Weights of a small audio captioner.
Model: encoder activation relu, encoder depths [2, 5, 5], encoder widths [40, 64, 120], decoder width 128, decoder layers 6.
Training: adamw at rate 0.0019, 5200 steps, batches of 512.
Data: trained on synthesised imitations of 52 everyday sounds, one a clip, 39062 training examples, 68.2 epochs.
Rows from block 2 of the text decoder, named by matrix and row number. Each number is 128 + 32 x the weight over its row's rms, rounded and kept within 0 to 255. All counts start at 0. After the name is the row's rms in percent of the matrix's.
# fc2: MLP down (decoder.blocks.2.mlp.fc2.weight, 128x512), inputs 258-343
fc2.36 124 [129 148 122  82 140  87 175  89 135  51 112 107 159 144 241  98 157 150 114 122 157 156 107  70 115 169 122 138 139 174 126 116 105  90 138 164  87 108 138 123 120 118  83 100 177 125  94 165 124 120 133 156 151 124 162 120  68 133 108 127  81 121 107 140 116 160 129 160 156 166 128 125 136 129 153 121 143  93 106 117 145  98 157 110 125  87]
fc2.37 117 [135  49 133 174 120 120 138  95 146 154 112  67 120 114 180 150 149 101  91 124 130  91 135 108 111 123 222 135 118  82 163 121 128 109 119  99 116 125 123 144 125 153 160 109 130 124  28 148 161  41 101  93  83 105 124 109  48 140  30 151 155 186 119 151  85 163 114 117  99 161 112 137 144 147 185  92 112 143 118 140 140 140 166 124 179 107]
fc2.38 118 [129 189 124  35 170 147 146 153 107  16 180 121 143  62 197 166 112 150  87 138  83 134 146 154 151 118 221 148  98  97 148 145 145 140 123 176 189 130 134 122  48  79 156 147 135 172  85 142 132  99 113 214 199 130 116 144 214 108 160 173 106 147 163 119 161 135 131 144 150 181 145 117 135 123 140 140 110 114 103 139 120 117 133 160 172  88]
fc2.39 112 [112 159 146 138  82 172 123 107 147 100  47 163 141 156 225 106 136 122 120 138  98 116 109 121 119 122  92 157 150 148 174 131 127  88 106 129 119 153 161 143 139 112 114 124 124 177  25 126  88 117 107 250  77 130 109 122 212 136  96 112 120 143 166 122 124 151 144 146 157 190 144 111  94 166 136 156 130 123 122 111 120 145 111 121 116 156]
fc2.40 098 [141  52 137   0 139  47 116 152  96 109 118 164 123 125 106 128  80 149 131 138 165 149 116 135 127 116 123 119 117 152 125 131 141  90 169 163 157 126 130 115 125 141 136 107 119 106 182 135 134 106 124  64 142  96 164 133  70 221 148 120 114 206 148 107 140 131 123 108 114 100 133 128 121 115 158  96 132 128 132 136 132 131 125 139 177 134]
fc2.41 111 [124 190 185   0 110 141  98 151 100 160 136 185 127 110 169 180 102 117 165 141 128 133 120  96 107 109 139 136 146  99  97 127 128 117  91 150 133 121 163 133  87 137  84 110 150 101 170 119 114 132 111 199  61 144  85 116  98 135 175  64  36 150 122 126 164 158 162 129 130 132  45  59 105  97  78  87  84 119  78 119 121 164  93 107 127 137]
fc2.42 100 [115 104  22 255 142 133 135 129 138 101 184 103  89 138  69  98 122 131 155 115 193 110 138 163 127 121 163 117 118 133 136 158 126 113 181 116 140 111  82 116 140  94  95 126 164 115 132 114 129 195 115 137 103 135 189 175 153 135 121  23  91 117 174 150 121 124 127 124  19  92 149 112 127 165 139 100 126 127 144  88 148 146 121 124  42  74]
fc2.43 109 [101 122  87 144 130 119 131 165 150 151  23 112 107 116 120 158  59 134 128 120  76 151 121 155 142 154 121 101 145 100 118 155 178  24  94 133 111 155 101 116 126 121  99 164 134 108 161 140 110 149  79 167  77 158 160 109  93 134 139  88  73 160 120 116 158 163 161 118 141 122 107 113 135 138  87 119 109 150  94 107 149 143 148  98 126  65]
fc2.44 118 [ 70  75 147 233 109 114 154 101  90  82  58  54 153 159 185 124 195 121  98 160  85 110 123 124 111 111  88 139 118 125 139  91 112 134 129 118  91 129 136 117 116 121 118  91 128 153  87 146  62 112 123 127  74 145  30 153 107  50 122 112  88  54 131 128 120 136 148 140 111 149 125 135 146 150 116 142 131 121 119 129 143 109 147 124 115  78]
fc2.45 082 [ 86 148 121 178 116 107 126 109 117 101 138 134 142 135 150 156  63 148 131 113 116 144 139  67 112 107 118  94  87 101 125  95 155  99 103 161 111 130  39 122  84 131 202 143  79 127 117 139 164 157 144  86  74 132 120 121 107 105 145 114 155 103 155  97 133 118 137 107 136 105 100 114 167 165 191 103 130 112  95 161 123 138 154 110 152 129]
fc2.46 081 [135 174 120 176 127 143 134 165 106 146 131 134 113 116 103 161 122 144  93 109 168 125 151  74 128 181  88 141 105 114 138 108 127  99 139  95  60 142  83 131 142 124 216 112 145 150 157 122  84  61 156 178 106 109 170 155 135 135 148 101  92  82 138 145  98 122 136 149 165  84 171 112 126 126 119 118 121 159 116 110 143 124 199 134 176 132]
fc2.47 091 [123 164 143 113 114 104 128 235 152 169 127 197 146 132  59 142 166 104 130 138 195  96 140  85 132 139 118 136 127 171 127 224  89 105 132 173 118 129 159 151  84 162 162 133  94 118  92  96 145 161 131 107 116 120 208 110 179 159 147 174  35 154  73 116 129 142 146 147 125 102 165 108 109 118 139 116 133 159 114 135 124 126 153 146  93 138]
fc2.48 118 [133 180 159  71 158  99 115 154 121  59 168 112 115 124 115 126 131 155  85 115 170 164 130  83 131 139 158 120 125 152 102 188 163 174 143 115 154 138 113 153 104  99 119 134 103  99 189 112 123 108 108 167 168 140 109  89 125 166 131 138 148 137 156  84 114  72 142 124 142 104 173 115 150 128 150 123 134  93 165 115 114 128 205 112 186 155]
fc2.49 090 [126 200 145 137 128 150 115 115 105  89 148 186 129 118 107  16 126 135  63 123 126 122 137 192 141  80 109 102 153 134 127 152 126 142  91 129 138 143 188 114 165 126 142 113 117 128 181 145 100  97 133  36 145 137 163  98 125 205 158 116 125 137  78 129 126  93 155 121 121 100 133 153 135  93 128 159 120 107 103 108 129 120 105 123 217 128]
fc2.50 113 [163 140 168  55 127 132 137  47 129 181 130  78 141 154  74 109 104 139 136 110  83 127 156 178 137  95 172 149 103 131 116  75 140 124 121 146 150 176 127 111 198 157  89 124 137 159  82 107 138 128 128 101  95 124  93 110 139 102 148 113  88  60 108 122 128  52 113 103 111  89  89 205 120  92 117 148 110 131 131 128 145 122 156 143  67  75]
fc2.51 098 [119 179 167 196 100 129 109 145 127  75 168 128 146 143 124 126 101 119 110 121 113 112 127 135 129 126 202 101 116 132 163  47 124 236 151 131  87 117 107 126 129  74 140 108  71 125 136 107 134 110 129  84  88 132 130 163 132 127  95 112  47 157  87 154 123 146 124 149 157  82  70  91 125 143  71  93 143  99 136 101 125  91 111 139 103 139]
fc2.52 086 [162 199 167 138  73 118 105 136 140 162 181 112 139 135 120 149 119 128 128 154  88  96 124 118 149  64 134 154 164 122 117  66 136 189  94 102 136 148 209 130 132 136  81 118 127 126 140 140 121  90 113 181 138 159  71 123 172 134 108  64  76  72 106 134 114 116 101 128  94 112 128  80 117 120  91 109 128 155 146 101 129  92 108 152 130 128]
fc2.53 081 [150  51 138 125 107 108 119 215 145 183 137 127 141 111 102 171  97 108 147 114 139 127 103  94 114 141 125 128 130  94 113 136 133 104 140 128 169 136  90 142 213 117 176 101 137 132 109 121 175 188 124 197 115  69 106 162 106  82 159 123  29  65 116 161 109  92 125 135 100  90  97  86 123 138 204  97 102 130 142 110 131 112 143 128 157 174]
fc2.54 100 [161 181 126 154 122 150 135  74 122 154 153 150 124  83 130 187 153 150  78 120 156 145 113 162 118 103  72 148  82 139  61 115 119 198  68 121  89 133 132 129 154 165 204 103 133 121 142  98 126 152 123 223 202 137  86 160 208  77 145 144 255 112 173 146 178 188 132 129 103  89  43 137 117 154  85  94 138  93 113 137 122 117  82 120 147 174]
fc2.55 117 [133  95 104 139 148 186 118  28 136 249 206 111 107 112  46 102  89 140 184 121 100 164 128 110 113 156 109 150 115 150 126  95 138 200 154 134 142  96  63 131 123  93 119 107 121 124 249 138 159 165 120  88 175  99  56 111 139 233 135 166 125 143 160 150 111 113 112 142 124 120 168 172 109 117 153 157 140 116 148 120 140 128 189 107 141 140]
fc2.56 101 [ 87  41 159  89 126 128 160 135 142  31  92 141  79 163 141 157 114  98 120 147 108 124 105 184 129  93  98 120 117 144 151 225 195  38 107 137 148 121 143 144 175  88 134 113 115 103 176  72  90  85 150 102 109 172 151 111  95 130  99 105 156  77 103 110 163  63 131 153 115 115 139 125 155  91  37 115 133 135 103  96 148 177 142 116  91 185]
fc2.57 095 [156   7  73  72 119  59  87 145 109 114 183 137 151 150  76 122 195  98 105 115 136 108 113 142 138 179 137 133  91 116 129 162 113 143 109 149 173 104 159 103 152  95 116 126  98 142  73 134  95 158 130 121 132  86 190 128 186 108 141 100 102 159 173 113 101 136 130 127  89 125 123 103 134 141 180  98 123 131 132 162 136  60 108 109 128 160]
fc2.58 106 [178 136 124 148 102 122 135 182 104 113 162 128  93 132 107  54 169 122 102 140 151 119 134 137 127 112 159 118 158 159 124 190 116 126 143 165 128 110 145 168 163 149 140 136 136 128 157 116 121 173 101   0  61 120 242  83 121 151 203 127 195 122 126 129 119  59 134 129 128 135 167 159 133 139 128 145 117 113 124 132 140 113 113 132 118 140]
fc2.59 108 [101 143 144  29 168 137 100 176 133 114  95 119 150 133   0 164 196 147 115 110 158 130 128 126 120 124 149  87 137 139 150 216 110 148 193 138 204 129  68 132 109 125  35 115 102 116  97 135 125 159 113 111 198 126 145  98 169 158 184 128 179 167 118 104 161  95 132 126 171 142 137  90 121 103 156  97 141 142 121 125 135 113 136  96 188 164]
fc2.60 118 [136  63  45 128 121 154 124  88 135 140 152 140 131 171 142 157 168 115 161 144 134 119 117 155 116 175 180 141  85 146 146 122 122  77 128  87 149 110 113 130  99 148 118  90 152 101 163 133 122 111 136 110  72 117 108 145 101 143  87 127  79 248  92 149  61 122 141 132  94 116  59 174 154 140  98 119 160 162 120 148 127 160 148 142 103  40]
fc2.61 090 [106 138 114 107 116 168 123 140 143 141 127 203 141 142 112 149  50 141  76 110 155 119 120 130 143 130  41 138 152 144 163 204 136 211 131 145 163 137 128  96 126  99 157 116  95 137 194 129 142 123 154  70 204 132 142 155  74 128 166 114 216 132 169 136 102 120 128 128 154 139 160 168 132 115 163 126 104 149 148 103 121 137 125 110 142 131]
fc2.62 096 [130 170 173 157 143 102 121  48 144  85 145  73 147 154 101 103 177 125 133 153  69 151 128 149 138 169 204 114 136 134 140  82 120 142 102  79 133 114 122  97 167 179  76 117 131 151 130 102 129 144 121 146 110 129 108 141 107 210 110 138 167  99 126 120  61 108 128 110  49 150 130 196 160 131 106 169 148 197 137 127 126 120 115 115 190 108]
fc2.63 089 [131 129 111 135 155 151  99  80 164 190 153 129 143 132 132 157 131 156 181  71 110 125 139 156 107 149 166 121  94 126 123 119 147 159 102 146  80 127 171 102 149 162 188 141 128 175 247  85 129  93 143 201 172 124 100 166 129 119 137 138  90 142  98 126  95 110 143 125 117 140 119 140 121 165 148  81 157 139 118 134 115 123 107 138 158 124]
fc2.64 090 [176 122 118  43 149 122 106 131  93 107 114 175 109 122 145 231  79 153 167 122 172 161 110 169 137 133 203 125 117 133 129 101 145 166 153 134 105 114 157 138 154  79 151 103 142 105  83 123 105  93 109 125 136  98 225 125 164 130 206 148  77 116  47 155 118  90 129 112 132 144  68  72 113 104  68 113  87 121  81 122 137 144 156 126 115 162]
fc2.65 098 [ 81 183  89  55 111 123 139 137 144 108  58 124 159 170 224 161  85 147 116 130 103 129 144 127  94 138 155 115 155  86 118 129 139 189 118 142 136 156 152 131 130 150 125 115 154 148 195 123 146  98 172 120 149 142  91 141 188  88 164 131 150 106 111 112 182 154 113 123 127 149 115 142 107 132 156 109 105 125 158 135 134 136 104  92 116 173]
fc2.66 106 [138 207 171 110 138 122 120 185 134  60  62 135 129 142  95 130 132 148 148 161 176  73 127 119 115  81 189 125 124  95 118 188 148 161 109 131 161 156 119 130 107 135 118 156 145 147 108 118  88 133 143 115  88 150  99 145 172  87 161 109  99 118 138 112 104 137 126 121 144 135  67 137 123 131 135 176 143 133 185 135 146 139 141 144  55 173]
fc2.67 104 [194 123 138 230 133 128 136 175 141 110 131 152 118 133 107  98 204 107 100 156 150 144 137 252 135 201  32 122 124 169 148 145 163 137  92 117 158 167  80 113 207 143  64 188 122 137 151 140 101  95 130 138 160 131 153 149 153  50 110 119 131  80 125 136 157  87 118 143  81 160  63 209 118 142  89 119 130 122 144 164 114 151 107 120 152 233]
fc2.68 106 [181 129 119 105 124 112 122 129 120  85  85 134 121 136  78 167 187 107 119 139 100  93 127 104 128  88  61 117 132 136 116  84 120 131 206 126  25 155 195 137 229 175 183 151 142 174 183 123 122 153 128  47  71 125 115 159 219 121 160 120 193  94  35 100 137 167 123 115 135 138  93 118 111 151  96 117 152 127 117 102 103 111 102 159 132  50]
fc2.69 097 [115 181 130 114 121 103 137 100 109 116 150 148  98 103 197 135  92 143 213 132  82 150 134 120 127 127 119 132 142 133  97  23 175 107 121 124 102 127  16 144 212 120 118 123 133 150  80 119 140 141 120 225 103 135  84  84 146 162 128  77  57 179  97 134 136 166 112 109 151 139  91  51 118 101 134  74 114 121 110 103 132 128 119 121  70 182]
fc2.70 097 [ 88 108 111 241 148 167 120 103 126 165 123 123 143  71 198 167 130  95  96 118 147 114 118  87 101  97  90 117  88 151 116 138  76  96 132 104 111 140  71 118  66 151  94  75 118 118  39 112 154 194 140 155 152 125 108 139  67 107 140 145 115 133 182 150 103 153 144 138  58 129 170 106 108 145 113 121 129 143  71 145 147 139 145 138 255  95]
fc2.71 082 [129 113 148  73 133 156 110 107 108 170 103 123 119 137 206 209  76 124 140 151  68 119 113 162 142 222 163 139 122 126 147  54 119 153 137 133 144 110 137 111 151 100  77 128 139 138 176 121 132  70 125 122 110 166  98 156   0  94  80 110 119 183 127 137 168 158  96 155 125 131  50 129 159 101  92  97 134 148 125 143 102 124 114 131 139 181]
fc2.72 098 [196  86 232 132 116 164 115 208 127 129 136 138 134 140  69 116  37 126 100 160  97 126 140 105 104  96  78 134 110  95  74 207 147 163 103 119 113 143 103 142 162 161 158 144  97 129 136 128  89  99 157 117 132 119 133 116 114  98  73 156 115 136 114  87 162  94 108 134 119 102 168  77 140  90 100  88 106 148 112 136 146 119 137 102 112 107]
fc2.73 096 [135 229 111 239 119  99 147  81 118 133  89 102 137  89 195 146 179 118  72 146 130 162 120 164 122  71 153 150  96 149 122  70 125 124 130  99 132 131 132 121 167 140 158 106 152 104 181  96 108 122 127 119 126 134 155 131 146  83 135  74 132  66 176 149  89 145 130 113  95 147 136 157 158 128 130 134 123 117  97 167 120  91 129 141 130 138]
fc2.74 097 [ 79 117 103 105 141 177 165 162 120  95 139 154 124 157  73  67 156 126 115 136 117 118 138 146 142 142 167 110 146 115 161 149 116 145 143 129 160 108 116 123  38 126  95 175 120 110 119 142 141 134  95  88 141 179  59  87 126 119 142 120  87 198 131 135 103 160 130 122 148  69 153 150 136 123 128 138 127  99 166 110 134 122 133 122 100  72]
fc2.75 077 [ 79  78 108   5 126 164 112 124 123 199 187 156 147 138  79 119 180 166 175 112 101 122 104  90 124 166  52 139 106 150 120 133 133 155 107 133 109 155 197 155 154 127 159 167 164 124 181 127 127 113 111 153 129  78 154 159 121 120 138 124 110 113 107 122 208 175 128 127 121 114 159  99 131 124 158 127 107 161 133 123 132 107 122 127 112 158]
fc2.76 092 [119 152 155 112 105 150 110 170 112 121 166 130 166 139 100  78 174 145 116 135 134 143 134 172 146 104 130 124 141 112  91 150 116  65 158 145  73 126 184 118 207 118 119 129 132 101 206 117 129  68 137  99 134 118 141 120 104 229 163 102 111 111 129 131 163  76 121 122 108 132  31 110 144 134 182  79 147  78 145 112 122 121  88 115 160 113]
fc2.77 088 [156 154 228 159 128 131 127 144 167 146 137 142 142 107 106 173  54 163 128 140 109 117 135 152 138 142 147 114 108 118 140  93 118 108 158 111 135 127 110 118 127 115  46 162 119 150 128 142 135 159 111 140 115 134 163 125  10 141 113 130 127 136 133 142 174 183 132 135 169 126 112 126 139 129  97 177 124 141 142 135 124 121 126 118 127 162]
fc2.78 099 [128  88 136 180 135 143 139 140 111  99  69 128  71 117 109 167 180 154 138 161 164 154 167 144 123  49 136 111 157 144 118  94 100 104 119 163 169 148 131 122  98 101  79 164 138  98  78 147 115  94 135 115 124 135  95 144 113 218 204 198 138 119 158 137 119 136 137 135  82 102 130 185 121 117 161 150 129 145 132 112 122 121 130 149 131 144]
fc2.79 079 [104  64 143  32  87 136 143  66 102  68 103 169 159 180 204 161 145 151 147 137 147 132 154 180  95 107  93 124 138  79 118  72 113 108 138 117  58 144 159 120  86 135 174 142 138 125  58 115  98 172 164 122  78 119 109 112  34  98 123 167 113 155 110 124 169 202 132 115 155 189  56 132 145 108 131 123 113 157 128 112 109 126 104 120 180 145]
fc2.80 109 [152  93 138 142 146 133 152 109 128 154 135  99  98 150 101 167  71 123  66 144  13  87 127 100 167 128  99 100 137 178 127  80 130 100 184 109 135 135  66 140  88 131 105 110 129 101  49  94 136 105 136 151 147 125  60 140 143  65  91 169  87 120  55 124 131 120 114 122 154 105 112  90 138 113 183 179 102  84 144 125 153 159 130 152  82 142]
fc2.81 115 [124 126  93 174 151 176 152  27 111 178 215  94 128 159 151 131 195 116 119 125  46 223 109 199 134 176 134 136 123 135 141  43 132 119 114  87 131 109 129 148 109 130 146 152 164 124  61 145 106 124 135 157 140 147  93 116  83 131 121 143 163 122 144 120 179 122 111 128 138 174 151 228 113 112  87 144 124 135 139 131 132 161 100 116 132  66]
fc2.82 099 [141 129 162 114 146  78 141  83 142  99  95 108 142 122  55  95 121 160 143 120 113 118 128 148 131  65 219 119 162 107 144  89 115 119 142 138 156 139 116 124 123 162  75 108 125 128  44 131 106  70 108 225 175 139  90  91  44 214 144 179 174 150 140 115 166  92 108 110 111 199  99 127 149 122 118 111 136 135 138 117 128 170 132 137 139 120]
fc2.83 092 [164  51 145  81 143 122 117  61 150  62 105 122 116 119  90  96 165  94 102  96 148 141 123 116 144  89 111 114 132 139 150  62 129 149 140 133 174 121 158 139  81 111  69 111 114 127 155 179 167 119 148 120 164  93 129 118 158 227 163 175 144 187 206 136 176 137 139 107 158 121 153 179 133 117 136 105 159  87 131 128 134 142 162 105  44 142]
fc2.84 088 [152 140 148  62 123 154 144 146 130 185 153 187 114 111 181 156  84  75 102 140 123 119 117 103 121 146  40 115 116 117  87 147 128 106 172 153 123 115  97 114  92  85 124 124 125 138  87 132 191 163 128 108 203 119 145 146  76  70 201 149  59 127 174 133 127 154 118 122 114 109 135 149  90 136  90 124 145 119 140 125 129 136 148 119 176 172]
fc2.85 103 [104  87 127 111 123 124 140 153 136 171  79  96 117 134 114 111 151 116 131 142 221 124 125  49 144 143 148 146 112 117 126 174 138  69 107 116 168 137 123  94 100 159 121 148 138 117 155 118 107 162 123  91  92 122 150 150 166 140 145 145 152  86 143 122 158  81 118 128 126 130 118 206 128 139 115 131 124 141 155 157  90 118 170 124 122  82]
fc2.86 079 [141 168 153 159 153 122 116  91 144 165  53 198 121 162 180  68 115 153 157 145 118 130 128  63 135 138  13 121 120 123 133 163 127 183 133 152 132 162 140 163 172 113  99 150 140 141 117 141 128 149 137 156 138 129 105  86 124  91  98 134 189  58  89 149 151 141 124 140 199 158 172 202 130 168 147 126 127 125 152 133 142 131 171 129 170 134]
fc2.87 080 [143 155 100  42 152 110 112 118 138 144 137 133 131 121 113 149 152 138 118 119 106 150 139  87 133 108  91 129 158 122 145 130 123  50 156 116 105 141 126 138  33 139  65 101 163  96 188 123 138 140 152 188 160 129 165 115 139 165  85 194 255  82 206 138 127 169 139 107  68 154 155 145 121 132 167 123 108 122 130 155 132 142 117 116 105 146]
fc2.88 106 [159 147 129 195  95 110 140  78 146 200 113  92 131 105 138 142 125 144 113 151  92 136 137  90 122 104 100 105 151 140 173 182 102 136 144 102  86 121 134 107  70 161 124  69 145 139 163 125 137 142  95 121 170 136 170 119  64  56  76 117 113 167 100 145 177 150 108 112 124 155 163 120 124 157 103 117 126 156 135 124 107 105 143 148  96 118]
fc2.89 108 [116  69 137 112 107 136 138 190 119 121 100 208 128 128 182 140 116 147 147 112 161 114 141 135 128 162 173 152 137 116 104 190 115  86 126 154 179 128 132 124  71 115 114 183 123 115  55 132 111 166 143 195 200  88 128 107   0 121 179 125  41 191 172 133  90  63 137 155 131  91 150 144 129 158  83 112 133 132 134 137 116 166 128 113  92 130]
fc2.90 114 [ 98  95  97  98 138 119 137  72 111 105  74 112 108 130 113 138 148 120 123 132  86 149 131 146 131 152 118 141 143 141 126 108 128  62 100 160 162 156 108 112 166 137  81  97 143 164 203 127  83 160 120  28 121 160  85 130 136 170 132 146 132 157 177 104 126 123 107 133 122 113 166 148 136 136 197 110 162 103  97 114 111 145  96 113 125 107]
fc2.91 106 [124 115 118 135 131  92 150 148 141 131 144  90 137 100  14 201 153 139  93 118 120 127 133 130 132 130 135 111 100 103  99 111 114  58 176 121 136 136 120 147 188 130 228 143 152 137  96 121 127  93 126 211 136 135 134 125 217 131 155  74 171 152 107 142 126  70 105 142 169  62 110 117 154 151 138 192 132 103 123 133 121 152 104 139  34 135]
fc2.92 098 [ 96  95 132  80 130  47 143 126 113  81 106 117 127 146 176 158 175 101 126 100 164 103 132 125 129 125 183 104 132 120 156 139 130  95 209 131  83 117  72 155 103 136  81 115 131 152 131 160 103 110 134 166  92 114 180  98 110 166 134 149 154 158 128 117 103  82 110 147 145 114 157 111 110 121 186 125 132 172 102 120 118 142 143 126 130 125]
fc2.93 106 [106  91 181 118 131 120  86  98 103 158  94 143 103 129  70  12 130 128  97 139  75 150 106 158 124 114 138 174 134 131 125 123 115 121 123 151 105 145 125 159  85 136 127 118 115 133  90 120 114 124 119  14  85 122 149  66  96 161 126 131 161 152  82 141 138 179 137 132 197 141 129  84 122 123 160 121 142 138 112 126 104  81 107 127  50 129]
fc2.94 091 [ 88 136 131   0 103 169 123 121 131 188 205 134 138 131  82 118 163 126 161  99 118 110 139 147 147 144 139 128 105  85 103 185 144 170 161 114 154 147 101 133 140 138 169 118  93 114 143 132 156  97 118 106 127 110 188 128  60 102 137 124 164 111 104 130 154 114 138  92 150  95 121 118 123 105 180  90 107 158 130 155 120 112 127  96 105  85]
fc2.95 103 [184 176 114  12 136 134 132 162 109 105 150 148 161 131 140 156  68 122 124 105 107 127 130  91 147  88 100 146 141 131 114 150 126 154 117 138 122 147  85 113 117 116 141 157 135 158 207 136 121 156 128 144  62 181  69 111 145  59 133 154 160 189  81 136 141 181 116 138 150 116 138  98 150  89 126 129 140 110 178 199 161 136 131 133  57 107]
fc2.96 098 [143 105 108   0 125 136 100 147 130 130 130 152 141 129 130  94 108 116 138 110  62 146 107 111 108 147  47 125 105 142  92 166 102 119 127 123 116 121 142 112 188 124 229 133  85 130 113 125 138 128 155 102 186 112 167 126 141 117 131 140  63 112 118 102 159 156  99  93 145 157 167 108 118  97 144  80 163 143 127  70 117 143 117 132  78 137]
fc2.97 088 [158 102 103  21 109 160 126 120 153  97  37  95  95 143 184 159 110 162 165 135 118 130 112  72 121 173 127 131 176 137 115  93 134  68 151 167 126 154 132 116 149 140  48 129 105 116  95 129 134 165 134 203 193 104 100 156 179 118 106 140 142 106 120 156 102 171 155 120 138 190 111 126 168 112 153  95 120  75 139 107 137 121 125 136 118  97]
fc2.98 084 [163 156 138  83 128 134  96  94 118 106  94 149 137 147  70  97 181 116  89 106 137 111 105  75 121 140  93 135 185 118  96 118 121 186 113  58  41 134 190 112 127 125 178 110 134 132 165 138 101 194 135  85 121 139 219 106 234 148 134 176 177  88  86 124  94 126 117 140 180 130 148 127 107  63 141 153 125 111 105 150 113  99 144 141 244 147]
fc2.99 096 [190  81 140 155 145  55 151 122 153 105 117 101 106 102 135 104 150 138 118 141 117 165 129 140 111 168  79 125 125 124 123 115 163  87 105 114 103 131 154 131 137 131 120 142 132 140 157 101 159  64 154 174 122 126 209 117 162 146 157 109  53  24 131 130 178 120 138 115 142 141 139 120 122 158  42 134 112 166 136 147 121 129 154 117 154 156]
fc2.100 109 [101 180 141 192 146 161 143  81 111 127  64 102 128 134 111 105 143  97 150 132 183 138 130 108 119  82 160 134 149 124 142 107 115 146  94 125 103 126  15 113 131 141 129 145 123 115   0 129 181 211 127  64 143 127 108  93 108 175  86 166 139 117 129 131 139 149 128 138 152 139  96  64 103 117  92 116 104 157  99 120 127 129 118 126 108 116]
fc2.101 125 [117 137 157 118 126 152 156  97 120 155  65 112 128 112  59 124 112 105 142 190 121 130 149 138 105 150 133 145 123 107 144 101 132 148  88 150 113 146  59 103  94 160 110 142 138 131 131 151 133 168  62  50 148 149 128 106 127  92 121 144 202 109 101 116 113  89 109 121 150 132 137 144 136  69 139 181 141 131 132  98 117 139 204 158  78 108]
fc2.102 112 [163 157 123 214 127  92 114 114  76 117 140 113 124  95 150 154 176 155 120 130 114 147 125 140 120 125 170 118 111 117 129 114 128 179 147  57 114 110 159 118 156  92 202 113 189 137 120 153 132  86 136 141  90 140 192 168 178  64 113 104 113  77 109 125 142 167  99 137 140 171  74  80 115 114 169  96 121 141 135 119 102 117 108 117 138 160]
fc2.103 102 [115 152 146 112 159 120 116  39 101  85 120 152 124 118 147  89  33 145 168 101  88 116 129  62 123  71 120 112 141 106 128  85 132 131 111 142 128 120 105 118  87 116 164 117 160  92 109 102 152 114 136  68 195 145  76 129 106 154 165 150 180 160 144 142 120  94 106  92 155 118 190 123 133 110 129  98 135 110 104 116 137 146 130 141 141 161]
fc2.104 108 [136 165 148 197 130 108 150 126 133  63 150 149 133 117  91 101 112 142 151 107 170 115 151 137 114  49 164 122 130 157 153 187 132 135  62 158 155 138  50 122 148 128 148 135 124 133  45 128 170 208 130 113 131 149 105 119 132 196 165 161 140 238 134 124 157 109 164 148 173 130 177 122 130 101 143 129 127 120 126 140 117 123  61 133 145  83]
fc2.105 096 [128 202  59 255 137 122 158  35 125  73  97  45 138  66 164 154 181 107 121 107  84  92 109 102 125 217 157 121 115 147 163  92 101 138 187 116 122 138 155 144 158 102  95 123 116 142 161 127 114 122 152  64 121 129 138 150 112  92 143  78 171  78 117 150 112 147  78 151 120 169 177 135  91 144 102 170 104  90 163 102 126 115 117 130 111 120]
fc2.106 098 [116  14 134 210 123 152 140 133 128 119 131 184 141 148 128  70  69 140 132 110 137 111 141 162 138 115  55 126 140 132 119 193 159 116  90 134 136 114 123 124 222 101 127 145 140 117 225 149 120  68 127 179  96 155 213 140 210 114 133 142 132 199  65 122 148 129 110 124 206 125 203 104 121 120  98 111 140 135 102  96 130 125 146 130  83 136]
fc2.107 082 [124 116  92 151 132 114 110 138 117 114 134 132 131  99  92 101  58 103 136 124 161  95 110 145 122  85  67 116 140 128 152 162 111 115  84 129 128 136  54 138  76 114 120 169 109 102 170 123 127  85 124 153 147 106 167 142  51 162 146 140 180 136 168 131 113 183 132 124 136 140 218  97 143 132 162 124 113 127 120 124 141 109  81 113 135 163]
fc2.108 100 [124 122 156   3 130 117 113 100 136  62 135 151 113  85 107  79 120 168 117 131 156 145 130 148 119 154 114 113 131 129 128 159 116  85 115 133  81 121 105 126  63 111  57 122 137 102  92 127 150 186 117 126 134 106 123 123  56 117 129 113 175 107 142 103 207 115 158 105 134 103 149  95 108 125 131 110 114 128 130 142 112 108 111 151 178 130]
fc2.109 116 [163 237 111 185 132 163 130 124 143 115 154 122 110 129 214 157  59  93 116 138  73 193 135 150 160 132 148 143 133 140 117  91 125 141 139  52 146 138  91 120 136 100 129 159 122 132 139 145 126 143 100 115 114 120  49 139 102 101  99 106 147 134 166 139 126 137 125 112 124 146 106 119 145 118 123 164 135  94 156 100 131 133 136 137 133 102]
fc2.110 120 [117 131 136 154 139 146 148 126 127 205 115 106 136 139 168  61 182 124 156 132  88 121 140 147 137 145 177 127 111 103 137  90 109 113 128 117  98 136 179 102 172 135  77 139 123 120 114 124 115 181 109  35 130 145  86 115 160 108 109 106 153  95 108 158 139 126 101 134 122 142 103 131 125 111 150 151 119 130 168 163 122  69 115 130 120 145]
fc2.111 085 [ 82 151 203 198 145  85 151 255 127 184 178 119 145 138 134 192 120 108  85 148 196  87 140 181 128 125 115 120  69 108 119 235 105 111  84  95 160 168  63 130  81 105 115 168 115 152  96 120  96 160 153 162  95 144 138 128 183  73 120  98 104 160 146 139 119  94 113 111 115 134 109 137 136 122 178 178 118 117 159 151 138 140 106 124 138  96]
fc2.112 099 [123  24 107 176 152 144 123 201 142 135 121 142 124 122 107 128 180  90 128 129 159 136 140 138 104 182 125 112  93 191 172 230 139 133 177  99 150 120  50 135 120 129  33 103 131 117 113 157 153 123 143 200  78 117 147 122 122  55 106 134 122  99 148 131 131 143 128 136 106  73 168 166 120 150 142 107 135 146 134 124 134 152 157 117 124 195]
fc2.113 116 [112 171  49 104 130 120 129 101 133 129 177 122 128 146 195 107 188 164 127 122 121 147 128 210 121 150  74 141  96 153 105 118 127  63 154 171 169 137 177 121 103  91 124 136 109 123  59 110 134 176 113 133 103 142  75 140  79 149 178 174   0 137 135 115 128  61 136 149  60 125 141 151 168 133 147 129 135 117 133 128 120 142 210 129 163  79]
fc2.114 081 [ 96 196 141  94 117 119 118 128 132   0 160 159 159 158 135 173 115 134 132 169 132  95 134 167 115 133  85 140 147  74 120  85 127 179 104 111 141 115 100 101  85 155 142 143 122 140 124 146 136  98 150  77 135 135 100  88 116 164 143  92  60 118 138  88 126 194 117 141 114 158 134  94 142 109 184 124 120 146 109 134 139 110 117 134 127 104]